From a checkpoint of a small image classifier.
Model: 5.98M parameters, 64-pixel images, arch vit, norm layernorm, moe expert_choice, num experts 32, width 192.
Training: 10200 steps, batches of 256, held-out accuracy 100%.
Data: trained on rendered dice on a table, 145000 training examples, 18.0 epochs.
Rows from block 4 of a small image classifier, named by matrix and row number. Rows with one number within an expert belong to one neuron, the router's apart. Each number is 500 + 50 x the weight over its row's rms, rounded and kept within 0 to 999. All counts start at 0. Numbers have three digits each.
After each expert's rows are labels from the 100 images, of 14848, where the router gives the expert most weight on average: "patch colour" is the nearest of a few named colours to the mean colour under the peak; "responds to" is what is common among them. Only what is clearly more common there than usual is listed. The data: rendered dice on a table.
# router: router (model.blocks.4.mlp.router.weight, 32x192, trained with AdamW), inputs 84-111
# up: expert up (model.blocks.4.mlp.up, 32x48x192), inputs 84-111
# down: expert down (model.blocks.4.mlp.down, 32x192x48, transposed), outputs 84-111

# expert 10
router.10:496533483518534456505494563561457571515435434523540589501395498545490511466477570533
up.3:484457522590408555502452432476508489486536520647535523453413504505393450487462447537
down.3:526491575539495440535462473516526467537558483556557490554586433482553466538435502467
up.4:528469492563485548498513493509430454492522576469516372591497443517474485411480448510
down.4:563438535505529531494468487595506435406500567530489492512487475507408550405501636514
up.5:442465496496428577472520481546559510523462527561495529485467508514526499579526512502
down.5:494459429449519486512487475556495462514429502513431594415563499496510487475529438548
up.6:524528577496556629546495511523522547514496539405393536525481528515539528425473498491
down.6:434476572499594456616570453614497533458519460516476533510407451478467555575514451481
up.7:554535531456524492560545577494502498364529549381596462600417460459490505503569558457
down.7:450469524473431500522449599566512508526502482521538466486514475524517538513431564555
up.8:504502565516508477510437405515481458525487395451524503410541556501524495575555526469
down.8:458613548392474470531524460527479376467590547606587566548401556450466475459546554432
up.9:576436442461444483503495458514404497586473571509545548506594456472543505501612507561
down.9:517495520560529487647506490483486497523515549470534498491430483434538486562439541500
up.10:502460491445459499477459447521531474505426504610445574521566449560489519588481518419
down.10:469507503553406445417497541504519463386470442500514474511547521373468473474484528532
up.11:516507604522518512523467472485549494464555521459482588507477530572432482510592461576
down.11:507414439460429425501578463497514478494578484528595443535544500445472495433478535521
up.12:466513483468483406525519482541509567495527410509525535430488471529523500596457510521
down.12:510475461457530592492541587509520511559385524541494474533521562615478476505420557436
up.13:469578507489515539509545485470422466582496487551455412583533488442472607520579461494
down.13:588536511500414466481470538543484509543506402425480591459586549512420569498510381579
up.14:600469410437510620499481486465480530507623594468575490559530442469530527515500494386
down.14:569528535483586373478518430457435469510542464549454548521466478446557509499517564493
up.15:470499438568556608562471435451549478561456553456520495526497458543532520429467436484
down.15:466488451477449410474514468516520551502493459442525404590490478434510473498540450488
up.16:472452545593496548490539538556504586442622522543496441493472446425464491531540403394
down.16:507428551553437497498520609524528538429505489505487475457482514509459505503465438546
up.17:479467378504534524499480530499493567495608433491509599517408548510412504562559544503
down.17:429457534562478518504450457551421451477503444548564544558483457497519557445482594529
up.18:430537471454470546481435500458502480516536502528570540618595545523463556516475428492
down.18:473483538552476560483491525518526476468438509526567480460499567533480530457506510459
up.19:492624448474529501414468549507471532497404410535567564508421542464539545456500621494
down.19:454421593507442549512452483503437554579498437464533493474547514421543434491485497510
up.20:505512415519505496522522499489570477427475601578498489421461526469474506538480551548
down.20:599506502563471537544487484522487501521486454452435531542535436499446456530402516453
up.21:554457508498419434499553474506500555545471519499578504462514467467449555585486372591
down.21:562526522474602482550458460488492478498425441565453490530467463456479512441524574429
up.22:454410443525531486515548560498584562542535608466471529473548494519510503539449514466
down.22:548521488602611533452467527394494475466510584404615616609424526538582494418551527470
up.23:456442555492535600489429520483488526580473524546560553553512533438518560500529381604
down.23:495528451516361569488590491432493629535595532536422517501506568570459586519596479472
up.24:483310523506542503468383547453560566510476520501508555490451483525475419477552558523
down.24:544543478451381488543409493543446450508598416441559474474436434423562527544469535444
up.25:452484612398474536483546510512512503495532539486470439579479395502469457562489437498
down.25:558532495528543535518484447604462487515507495451506503426541559530500615479517513483
up.26:416521484498565617515456538485488486459487571611542495545464497487423519505568553473
down.26:505572583490419565493575503533401424438473522512585429446419503547564455450514540518
up.27:480478460488531563525471539492562451456508468471452556435449560552495619532494634546
down.27:430463457512437548430486453426458505545501532510560492527467492511480535471453555432
up.28:538453547481510445462523462567490502608381539482585507462451461456511475494486498470
down.28:472565446519495580432491596440491531490515508513436538526545557479435546563480546578
up.29:565547464492524539517497483506552624431476419483491557500514461492424491460462488520
down.29:444534464475415491545566519456454495457403530403370529536498487522470510534446427554
up.30:478543424475509520517527496474561442440599502536578495578502484441590501503505556445
down.30:402471446495572587514461400502470492523542531540536473488455499470444505493568531525
up.31:545561538508430570502508596432477445488461550476551453546523521507520474467529560518
down.31:525476450553560501494490465498530497565475402471470507452548486427543438443432495482
patch colour: black
responds to: one on top; dice: two; total: 7; total: 5

# expert 26
router.26:524435502508560483511589526471506500459419442433489602469477517563432554451508556601
up.0:496445510442485491534466446533526526495511488437519497496409556592431507440418405477
down.0:485529464522486550529487471368494504526508578447546500569530367461510466544600462554
up.1:665568491499546530507509510453526567508501409528500512426524550493490466478515538452
down.1:402470465589496591541488380496501513454427574577511490402531479526480536476456478542
up.2:504422439447516520520446464510525521492503433514485497490614515517533556471520549512
down.2:454430497496380595492514497548385459475526403553584521526459379454523469541451514568
up.3:458651514474602464452521491468472522482400538502576525538512478497497588505442583544
down.3:511525536508489509559517573527483572432639477473494459474530497490524475439549496491
up.4:466577547560522467473499604491474543521429482404488487431459554548561563539543582514
down.4:510514514496477484472511506515453507495458505608592474451583542435505393542498556478
up.5:547569527517443522522575562502517458521535511511545533538583479537412547582390456503
down.5:550588515482488518594417480467441555474518475487501480491583459504455448480496493623
up.6:524412510488435484458547513482442580472515552481374517398492478544498504468528408542
down.6:508456510513454503483503474504480450517415601553532514562500448445548530577574516478
up.7:486461450490549437495475501465539426458468569445547510558476463469480470517490621442
down.7:441463580480561408497548550516488509539565443444450423492492583477436485465500418589
up.8:551446519539508513518497480566403540481560547515556528484564401476434569478522514514
down.8:494484458432494378555520472495513624509420495480425524519450487505535565629503435460
up.9:513557508476445528542508486500480468510488508446405537418482495580492498488465481552
down.9:533416479402451508488559471469424495497532510558521481567474480416509517555470431506
up.10:492430553470472439511463487495555518532466517415588514614437554555419533540424545489
down.10:549540431486532500464490551441453543486569606466479518516530432475496542453539518484
up.11:491501539433516570509496523414461456555473530497569408486516514517468509426532438498
down.11:489488444508502508447488467533553579406566394437545457442561473536472548549509411448
up.12:431526466487504540490510475481441464474460521501400515578474450583554531506496510449
down.12:447610463507470499473534474555481467611508533484361444540435499600452465520382472499
up.13:503469617532470466489520482507461554498543539486488469463589478490456458530551451501
down.13:535531505534424549555557418548491508520407469541459554489469457453527526571425409586
up.14:579522489496538430473501427500500514451491504596509522568507459495518500546473464505
down.14:408591471552513501480493527518558529447567570476430495495485461464583466457493438502
up.15:481538515490509500512454483537474434492452417497540517491429540536530547532514554548
down.15:519412524468534474425598522539497509543542394526481429554549577508489384507518457428
up.16:498565575564533539480459558487481580518463458504507541486448564499541490502469590496
down.16:551563569457547425484462497524540474521549539524520520553520531492538527507443522433
up.17:559509451512500568480524540498562551524463561424469547520556485456555530486487469485
down.17:427543548556462525495508554538575525500427424550417512503483540450473464469449544516
up.18:490515553557507507494523525462533553537505494453558496515490470483449430629542465444
down.18:413576542469480523437486484520468424485473513531607534532470503530491521546501475509
up.19:500475482535493455520482471530466576456470520507438495441509492531572485471454545509
down.19:526515466634449439543460492455495396528480470501522535502527558423524408430474510555
up.20:578506521511481429468474491521445568503450462514435529505536503496522458460440520556
down.20:392538541532438473453549515520542450505508529447450520494528540511493429483481400524
up.21:493503510542515503499492399467405465472495515440474433494532516538540470441588473524
down.21:530416460430529479491523533554562452474529514614511497524511454532533573560464400457
up.22:596492556500490499482481455467543511491508554438456526449357493486579472602449588500
down.22:434555490440523475449553529524490564513541466569518500510619585495538464417502450421
up.23:416381536502485524523484504513497472548526505515550493505523486464487501556489388553
down.23:606628542498543504524491484472530483563521490494447535508332479528425482557535448468
up.24:381428602490482518494538501502556407527449484504516462512521497531467562464457663539
down.24:488494570462491455582554563485438486556501490435497462537498509493478482371473475465
up.25:553396527519478578526434522480568608552488459497475499481560420529524512504492545460
down.25:589574422458461570439444498496460567512468495482444487526593529508481488445454575517
up.26:483495509464489597484500543503543554458509456537483531546512466464490548503485525524
down.26:585498472488564547460522455497471548448515602468466492465589508479605476412560568525
up.27:645578489497510510544475449466542451462553530418480490513471491559505458458581438467
down.27:519496511507530515472536459553506557456482592579487466351462498536596499419536449470
up.28:479473530528470521504519453580519459608483450532620478457514471459448458538526456509
down.28:505468483525451459494461459537621502537511524406570548568524487523486538497547524440
patch colour: black
responds to: dice: three; three on top; total: 8; red die

# expert 5
router.5:562524477512566535487555557527445551569395474482482586433460519495533549431574576535
up.0:361548472475549367445549529593521464464456550541586547502452501490585518365598583510
down.0:400427530455569549500501487491454542489498550470454595576518492567544504560501554537
up.1:487528427522520592455503573551540525535494505427449525468451462526429467477456513466
down.1:458466510441365481545497397526475552542443465429567432530487563520404487542491524545
up.2:423536355477519584515515502530523493499596427436466546514477534494514577505459691500
down.2:389568509561470481541472398472470468490555518461587513518443487531535589586476514540
up.3:453582481451461606489508471482583419553499500524583538586465432549522459396494485483
down.3:502448454519565495583438520572441496489491489471531539572484619573440521573488622513
up.4:394567493556390508529443480463542463511538536447522452518467517435486425521531550411
down.4:602513492513397418549532527415540435523539439560497498412437510538450513526441386513
up.5:450430500483526493442489505481584495521541537475486589476511502502596549614527509483
down.5:438449496511602536433488445497499527545499419562507493606542446529544480496498549570
up.6:511412570501519433520450513530606462437509479432529566484568515522472478572475511522
down.6:554492410502591463498459504445451508458560550388528426522459454629532455445495525560
up.7:452460509545516486500529530481386513505475607492403530474535429512520480522583492517
down.7:559530451462540475544515610479572502385414529545466466444515499568485463509558360527
up.8:565407524524562458521576549506447456521483505504498539420424537439542435447602616523
down.8:429496405572470617445500595414520610617417500454545498532584550468460535485456504528
up.9:397384491551478537491498531533520436548475458454488511541533501561433546600400529494
down.9:522544487526483503502439486541495530486637562497539433464540476576482398445444502547
up.10:454402491482526436510376443496481498571472502549515421528475454532466497485405489465
down.10:532456467570543523491428471480467551517616510389474535487494492613418492488494474484
up.11:462441493478475599508411503508566471469475516473546467566440478533531532464503408486
down.11:534593477550477546533478468447463548530536527490459542499516498573643489602440528461
up.12:525390534515455524510528517470512584500546560545508495452543466527445432595528521472
down.12:453424454524537453502524482539428571514593504465498520419490511542457437433464570568
up.13:541473522496494512481593557486446484533433397543412538539483516471469425423561482527
down.13:496458483454511583514605508442503548480476444491497541484602456445519385496534504511
up.14:489544544531459529476444502458555623566468524478462541548461511499617514515430428444
down.14:570492486501520467420434459504554497537451475541494517590492483514468355469548630469
up.15:564478583507444488488496495487455461459528474455455481391527432485488416490519480472
down.15:565437462601424525474534575487476472527511533445430464575511441481550453466437437538
up.16:521448452474565465498499515501478467422452465524611565507521530483495547501492583541
down.16:441489521472446442521421504470473469485451511402541538608500480510457415643524438450
up.17:515468494434485419543477416501537441465539497472584483484534506481587511541551550468
down.17:488514463549503620569412435534512458495442480520493569545531403468537458576499454515
up.18:533472409448496542448493601476449501450516525555496565513488471448497540524526443542
down.18:513642495534402511528547500546456488593587468484429467454521534501520477426469510492
up.19:557686526504454492520544521462467399526489527461409456507464406502452465520503441495
down.19:478469466463547385497514460525459506486548546545518480514547553509606535514545442601
up.20:544369514530539440470506493485490561506483488418630552514463489539424517473511562500
down.20:528498471564478476514423407420465429496506596511487467567507437422509537465440448490
up.21:601485524505530534506473475499526445521484405428495470481519482478570497495482690432
down.21:415583574491430539448488519554541450514612556473485490486506484561578534557541524454
up.22:425461481527482453510597547540510505488432610477521496437456484466555540541606497517
down.22:472480509508539622388472477549521527587410489496471437545543524582551388488472420558
up.23:480439476509458538496519479526398535540484493493527500482519524524590497566558532480
down.23:517594386476449495467498560550474594515494472439462456490476477530452546429432590360
up.24:544404529500573533524472536488538520428484441549517487457474582455543518558516641489
down.24:430558415559530503501543506455546551384540542486523414530489588577479577403480580436
up.25:434501429496476470516565532499446524503566586496457490494590493508528510549514483469
down.25:519493537532388558594539509448481499501459495385427475499462411432506429487501490559
up.26:556557580513485516490406500464460627501542521475467499575427489507447506554418482527
down.26:506483501504540556510576468564528420548476461541495561434488462453499508515499465568
up.27:470514562508540474498528556564408498566417472408532509525478553537521519404565631505
down.27:501555460519521594504510493488426586585565573485499513531472488474519437519461596467
up.28:519577476486443551495497486515525544553393452447467445545417480533494389558459556403
down.28:517598549483500422530443560545490555527445502514488586510506562518475574553501389477
patch colour: grey
responds to: three on top; dice: two; total: 9; total: 7

# expert 21
router.21:465515488483538419492443534479590510476405420492597571527411586522479562500456524400
up.3:488538541478512416523474521495559537484499449483454557563495494530517538500516588512
down.3:477523581531524530507479468441446398601426437499490525558481497502485522498523509529
up.4:472581456545470541518455499533420515519558509501444395522537547485574517487559536521
down.4:404426484541511457502529523462561458476548485484512468443511479549542454658486474485
up.5:457339500520558479506482536501513518486482496446529517469506492481385455456513471560
down.5:520548503515549464453490483582508515513574514547589388548521490529487483415574526514
up.6:487563590499521506474509529572420440495475431513485511501450512477572412572515611522
down.6:446618505503512477511523443489515463573477507473576489541517539524524385501456376515
up.7:385481424491524522497524492475473474515494605386519540532542496535478484515424539517
down.7:487506522539535492558486476482456503500592508507575569503537535494494477523510583425
up.8:351371496529509497497459508539407568462495519527496501480556499568530537477541545504
down.8:460463477546521482549466515468445444469433510531417444485487582443571450490441472480
up.9:479438432479517485508498520568430545597424492557514503495563463531534458495470557481
down.9:490415487540621513493470484531552585591455487488597465478414491446453402476525530584
up.10:510486573468513516516433461463566520545531479469538550574442534553415510525580438544
down.10:626521460388420534506546562530497547517501519506491500488434574422429515455554490511
up.11:475485581414567531520524602519455464435499504565577546527408506582490543475445516489
down.11:493568536496440526481511549426531498557479481609573495569469576442485485556453477544
up.12:457562483478496532488442523464592484446470554540592589538373488546494521513462464518
down.12:570485608424467435507481486577499628489487480532550522558509468449567519509612533547
up.13:581553505438441500536494469475489545437484534446455472505505541493501521494405457529
down.13:463539510517470401580531430454560489545508500462456520464431548552465613559559491535
up.14:571477507503437534508457485471512495482492447549531491546521510435555578628508477468
down.14:445483481510529556495511495540459542538418595393552593558422527482467536553542645566
up.15:483436632452497572494460459540477570477481486497555447461534504532329493471463613509
down.15:589467412417537550554462510544520491462501482573652522586543490595421448489548559515
up.16:473525602500510496573545538555437437542431445449486469430423456419473474491556511592
down.16:516552580549380458486573486450499419498471566536494534491519488452442409508475555549
up.17:460455498484499509566452481547591462596544505473544538515481487518496514486454445465
down.17:483527533436543453525521442502504529518416549495517600517474474523478525402533531513
up.18:503549520552478537540482463535478491520524587512592548415539431442573571443459600482
down.18:511537447565483543558551419549497488572470522469502480448541530469465413525498508518
up.19:501598392507477477506416449468508514487430514557502447477496439449436416485511645507
down.19:438529521511486410506554584540508402496488438545410474434526583462485537464526573525
up.20:551459542565482484498515533525502435493441555547531471515564478440505499487522432568
down.20:491432462483634508596533392466589504538567514514473507537491525561502534457521501542
up.21:538479525499433535520533426442450541452468498505456506496597587448557467462496443479
down.21:501586489476522551507542538523452450419450539507577513555480455418544463488519571516
up.22:479568490488548575493469524571565522565452524528608505659489496522484489475384545521
down.22:448451459462496499398466588457458568475496488506467616469568475527473566577528614452
up.23:501630474525460463521500490553467437473407387500529487458437457481500465533488513573
down.23:461574563441475483404496474462503476571514416498468395491520522587482575479478545425
up.24:499545423512477576475431456602508479516612611568441527583568475473513469574467495543
down.24:531463531486579573442488537506481404465491439521520417477477532517480569552462441433
up.25:534488558449487540504539577569505479522483586447530469456495501493414508419608402499
down.25:358463518431542545487569446542554505477578578508538555491466525447623455468500414534
up.26:555489553542450637572524460510563464454571439544436555462490498493417543454562498484
down.26:562589445509435543471495474492484592464508502489471470438481495506668496433493518547
up.27:589522462473440531524499518467475487476413545469441561525528502517538423582434499531
down.27:437444518576543488572542528607465440509482514487486528590460459497463541540524549537
up.28:422494437523517580466561596514422557460464479472452523445458522471549529552532458525
down.28:480540576494491531495525488401434526520382397523389514483564543458534524373586532461
up.29:413499498525491389499550511524441518404474457408521401522435499540458498501400514550
down.29:410461448523536539501440448578641586493534520469479525424524515570481524466507499526
up.30:390479550553454524478484460453500482529606466461574405544462518452544573577478455491
down.30:493466455567481532507489419455550511456451548490439478426445507526378516428533521521
up.31:478564482492440615485451503522500506465524367434403416549503445482532503501426539392
down.31:455522512480598535472486528489501393468538561484517424499379464572541563533518392430
patch colour: black
responds to: six on top; dice: three; five on top; total: 17

# expert 15
router.15:450505492472540417439558531512439538499472466512502462463519534490434419443490518440
up.0:573438497502526488554446577516436488406572482557460500447508503463533544554455560501
down.0:421536460549399501439455449458524523527612433497437443505590511549533485453499419428
up.1:520588546542516443507448535515506482511535545533483420431530500464457405346509476506
down.1:380594578598590497506502420474475455446509536525461443502619519532492501503464631537
up.2:482437533468618426493537543474488548461486480546554542503439499487532594495435575517
down.2:513489443502473516496555487523479433461477509519479514484514581476493559475494565601
up.3:536538556521527546491511512478483523492399462431445507584443471483423514533584566479
down.3:499552486509508531565540458530525548420612453470551415467489495526529437556554446496
up.4:509532511575553466565402486518568529421440481460507547484477537501438557505388612485
down.4:493519480514442480420459477505476413574505484592491442509488544507524460502442506440
up.5:475459520463468542513444533486577469601551536520499489489470472389494491523500595556
down.5:554505540597481508495527497570441424595456482478481494505586490544500446470491427523
up.6:464498435481484471476547550457519390440467457591525555486490540473519530525459504566
down.6:399539477465456471464478596626518414474539511523521578476532541478478580432475552492
up.7:535542521497503511483464494497484547596495474485483504530385443507554506615497419505
down.7:455454545522462508501506425490535566478606515477516466548555496548491502486540526480
up.8:442401505589478577497464541510613502500507550585505499411591511448428493471485492520
down.8:564527432503439419559434482452500479408482478496500455542535525372424542444536575494
up.9:580471489474444525543538466531516497538481444534455542487507452478427456605498535491
down.9:495502513522503582496485514419529565520388512336511469566535416497548411481493478553
up.10:587582448479514437503501484451566566464530403564511459562497601452465519541518497417
down.10:430544472447421534501509498483536510558557511503515481454486535465447493530559375592
up.11:507475558499518583530513578505416533483587484500487458565479508505519525523513501506
down.11:520588488545566541439452423588520498550457485574488505454437513521500588546522581412
up.12:574488552533497496542565503511498459485494527456501513525471515487569531457506455484
down.12:340608451500532505416475557554531479519555515519564428520556535491471491468440559567
up.13:529372518544483500506451532532537400535518567546452540462496504574489461495521336492
down.13:520540579527625482589470602490453630485452518375552490470463490589443453553451489538
up.14:464494521496584500458408518529491589552521458555616535542466500494533520479479523498
down.14:406445457535445549507508541488507448532436549488500501526457467455567479439561473415
up.15:546580481462492478431487558466475545501457536488452503450535559496448449427570389480
down.15:515509504575550544482420494503467582488478540550478556479428435490500390482475531444
up.16:455473522529442583489486549489543478501486534534508487426547517525525468530565556474
down.16:600521525569566442454486484390439506490453488547528471429516471526539381544535547466
up.17:553503474538430462484452405531544530457484577526569470568505479513483543463460530540
down.17:496496390532489438676530572557548503508440484555513416388507510440505528442505431513
up.18:476472506527504471482497539530486465496504479545512522526392523449475508534402525544
down.18:547521471521544569456487497462480508550404504493486507522464499510508533542561519534
up.19:495451370489434457495501524525466453512490431505586521505462570520466507562549449456
down.19:452540507524563520473542566499546466460502479547511475392578467438537450508457562497
up.20:570531525493515540499499435524416500501517449453570517491416518462509557516536592506
down.20:475615505580578573399492546501473548561470465454511563425547513512507501557556475418
up.21:446585458481602614454465530520524468449512500517561473552655491530523487566493514559
down.21:564486448532466474505517400553467467442565508540573490459479473491548482509470522492
up.22:482448498594578436518471533516606566455481562458513450512448448549426508478430479502
down.22:407462573489435461538539517584432395551563459577523518445487569564490536463492497554
up.23:556408403530454488495427545467491519493494581509495546482481477515548510526423445491
down.23:499543454535469613505508466478588499485584528514484548449481543503448518361570601443
up.24:433477577472438566488412529503474518584478537458564477499441470488475590456392470525
down.24:534528506516538489466556504528480445443540533541586391543592611512532490436449505414
up.25:563453549493552497491542506530536409552466525501499452520471468538575422487498486549
down.25:435470550492572462409497508551421558585548531437419548467519503422540521436482471457
up.26:413526481532485422527479477466508475492476510446500470525479539562441422443534534507
down.26:515603524487500496559464541531534526508467512474459479533465510556482510511427519568
up.27:520562490522497517480556512455494539493493582539400464611418493488466514506529435523
down.27:510568491547547435554545584502489502453537441499545462500511441476517523507486570504
up.28:555532505417514432553474528513509438489503590545492535425512460452464484481513461568
down.28:483463470457454540465515450532572423449440506373585490511556431482538533433480583572
patch colour: black
responds to: five on top; dice: two; total: 10

# expert 20
router.20:412535509454542427478528524600526426531468505601553529463518507488549429464529561469
up.0:533392565492441473516454480536502473522590421529463560502438528582527489450449428473
down.0:552538512566475467482513534462460454455480568495499457473565444503590482412447481541
up.1:452445581466476554517502483559508366408549479478478442501541487508488596570530536465
down.1:473530504486551437424518539497613550514551456488577422649486488537562454412521438530
up.2:480445468495494603523537432540503541556533538551545514479473468506499569543510459523
down.2:609437502475371501545563504432517510493533484490579482481448449502489447496516537442
up.3:448441556466490479494558561455570505579471537493424520487363509455506487487549488480
down.3:477531537584540448504485513484648457475458511494439462453474524515455469506472426432
up.4:531518498546487517493606474420523488545402527455497519465486514570461523531553480514
down.4:511476508509514556505531427534524538481506520521548538510512448518398590554515481467
up.5:370514353504487450539514517462629490486524569438423473535563545551441510529544430402
down.5:452481478538540439470485533526574393402467499607525409475470506487496518525474485540
up.6:567497542545504487505555506483511521441551454518601412475512493494569549551503431497
down.6:483501533534613495465481546594488579554430431433496502543510544542458478427548484529
up.7:449458489499544535550527525465494442492548434550445555458497540527468499469548613576
down.7:629464554486447477511538541529456450531378480562426518541458529398500504496479447634
up.8:547482476481531486447499514501553568526408597510521568537402483556420486511583499502
down.8:423505408466412522458583546596569541532454351502541579499526527463588534466595475397
up.9:466483562442458461511546556523463545459460473496595503483452582481519442535417419526
down.9:518586499423559595594521502588515506490474494558485547483514512412453481521462589465
up.10:560488547553522429529534500523619394515524549570519488431458538479489511456455544536
down.10:490469538393460522377482405518483505613488545411490464553441490515542467595449587655
up.11:476514499509476518498495527411480484551513576448450484550520468515510517512466465490
down.11:397494460546436491498490552542434573426615534537531406549527544525485482499413503509
up.12:552429590542473523528516495558603535483452493444463447477517507535404561518481536495
down.12:499620540496404534514493565486537519450494460493469456505612509433566552479464497553
up.13:434490517511521576523482531481585503519550502507522476555449553511505602519469448469
down.13:527474509374519438384489516487498412554523480585538456559499517435653463473517496455
up.14:594413532433460457525461546452528516470539600412607480479499427453472461562383499475
down.14:486549464476549438535429447425538385434498551569454531531532498530515468366491532389
up.15:445531428500549538464500557534461555491477460623603551434540474515546529505586503495
down.15:564476485540522555541574507506383512517515355453403533509574575521560460503539502505
up.16:556496507443424517515486500496450494476511540426516426546445499513440433588526411436
down.16:570495478518466500535509548467407517479446499551527560574576486459526640464473389451
up.17:557478515507504448467503464477449431545486401464499518470432484543430514509550446465
down.17:575506466524557440418495540493430560396447474571516617408524492542579516501454469545
up.18:491453454459456578497477565458517532475450603565493496478463555511509562467529537489
down.18:500439435431495405538487456579443434513558501472476450496424578525486511520395453521
up.19:459502501469569500472518505500502611476490493439596518466436533545393424580533613548
down.19:464463475562467506441495437503457455539437457541491557423515445576440478512491510398
up.20:580384429531518502483504460544564470609548543532496596531466478563438501470542372497
down.20:439444514511499498491518438447474500498480564560428449432540485466492526474536498523
up.21:484410500463492351462519517542519408482409455580637474526461483500560516472531532531
down.21:420527467567567591539502542520540570460524538503493552479540474466544553509537433480
up.22:469445542490448462470499468552581523579534576501468493524447475454467482525499478500
down.22:607475495521534490503564462505627456527445479515553531465445594492555496438517468678
up.23:576435577477513407516417503554544522481575418548494505475528493430473567572490501552
down.23:538549573469437544439471514523471424485468490547545579482605478499533468543602482381
up.24:606436582486456477485515479527543509528460503549520552551455538522422595511437430469
down.24:514502485464559479479455526406432465541431571470455583477566511511585450558498486480
up.25:625590517532410521463504557536514504527488417461521492462536490522329520456444470499
down.25:428416564543382563502390491518569516501540548489464462437464482553587452558496546506
up.26:459454438489444549497505514558522494507577463409407517425556510534601528516532611476
down.26:470513408506572594515513548485432511529465568497481510513517548420521481497411461574
up.27:424627530548486452460522549525531414532505496569552516439464493532521444462473540432
down.27:501543398488504543476510488545563513489491507535455521546552491507572544470523471582
up.28:474572537483436463498479504611479476468557466513332484495558542503514469558469463445
down.28:465546514455523484464480615479544618480495456497616463515466496410576428405576435535
patch colour: black
responds to: dice: two; one on top; total: 6; total: 5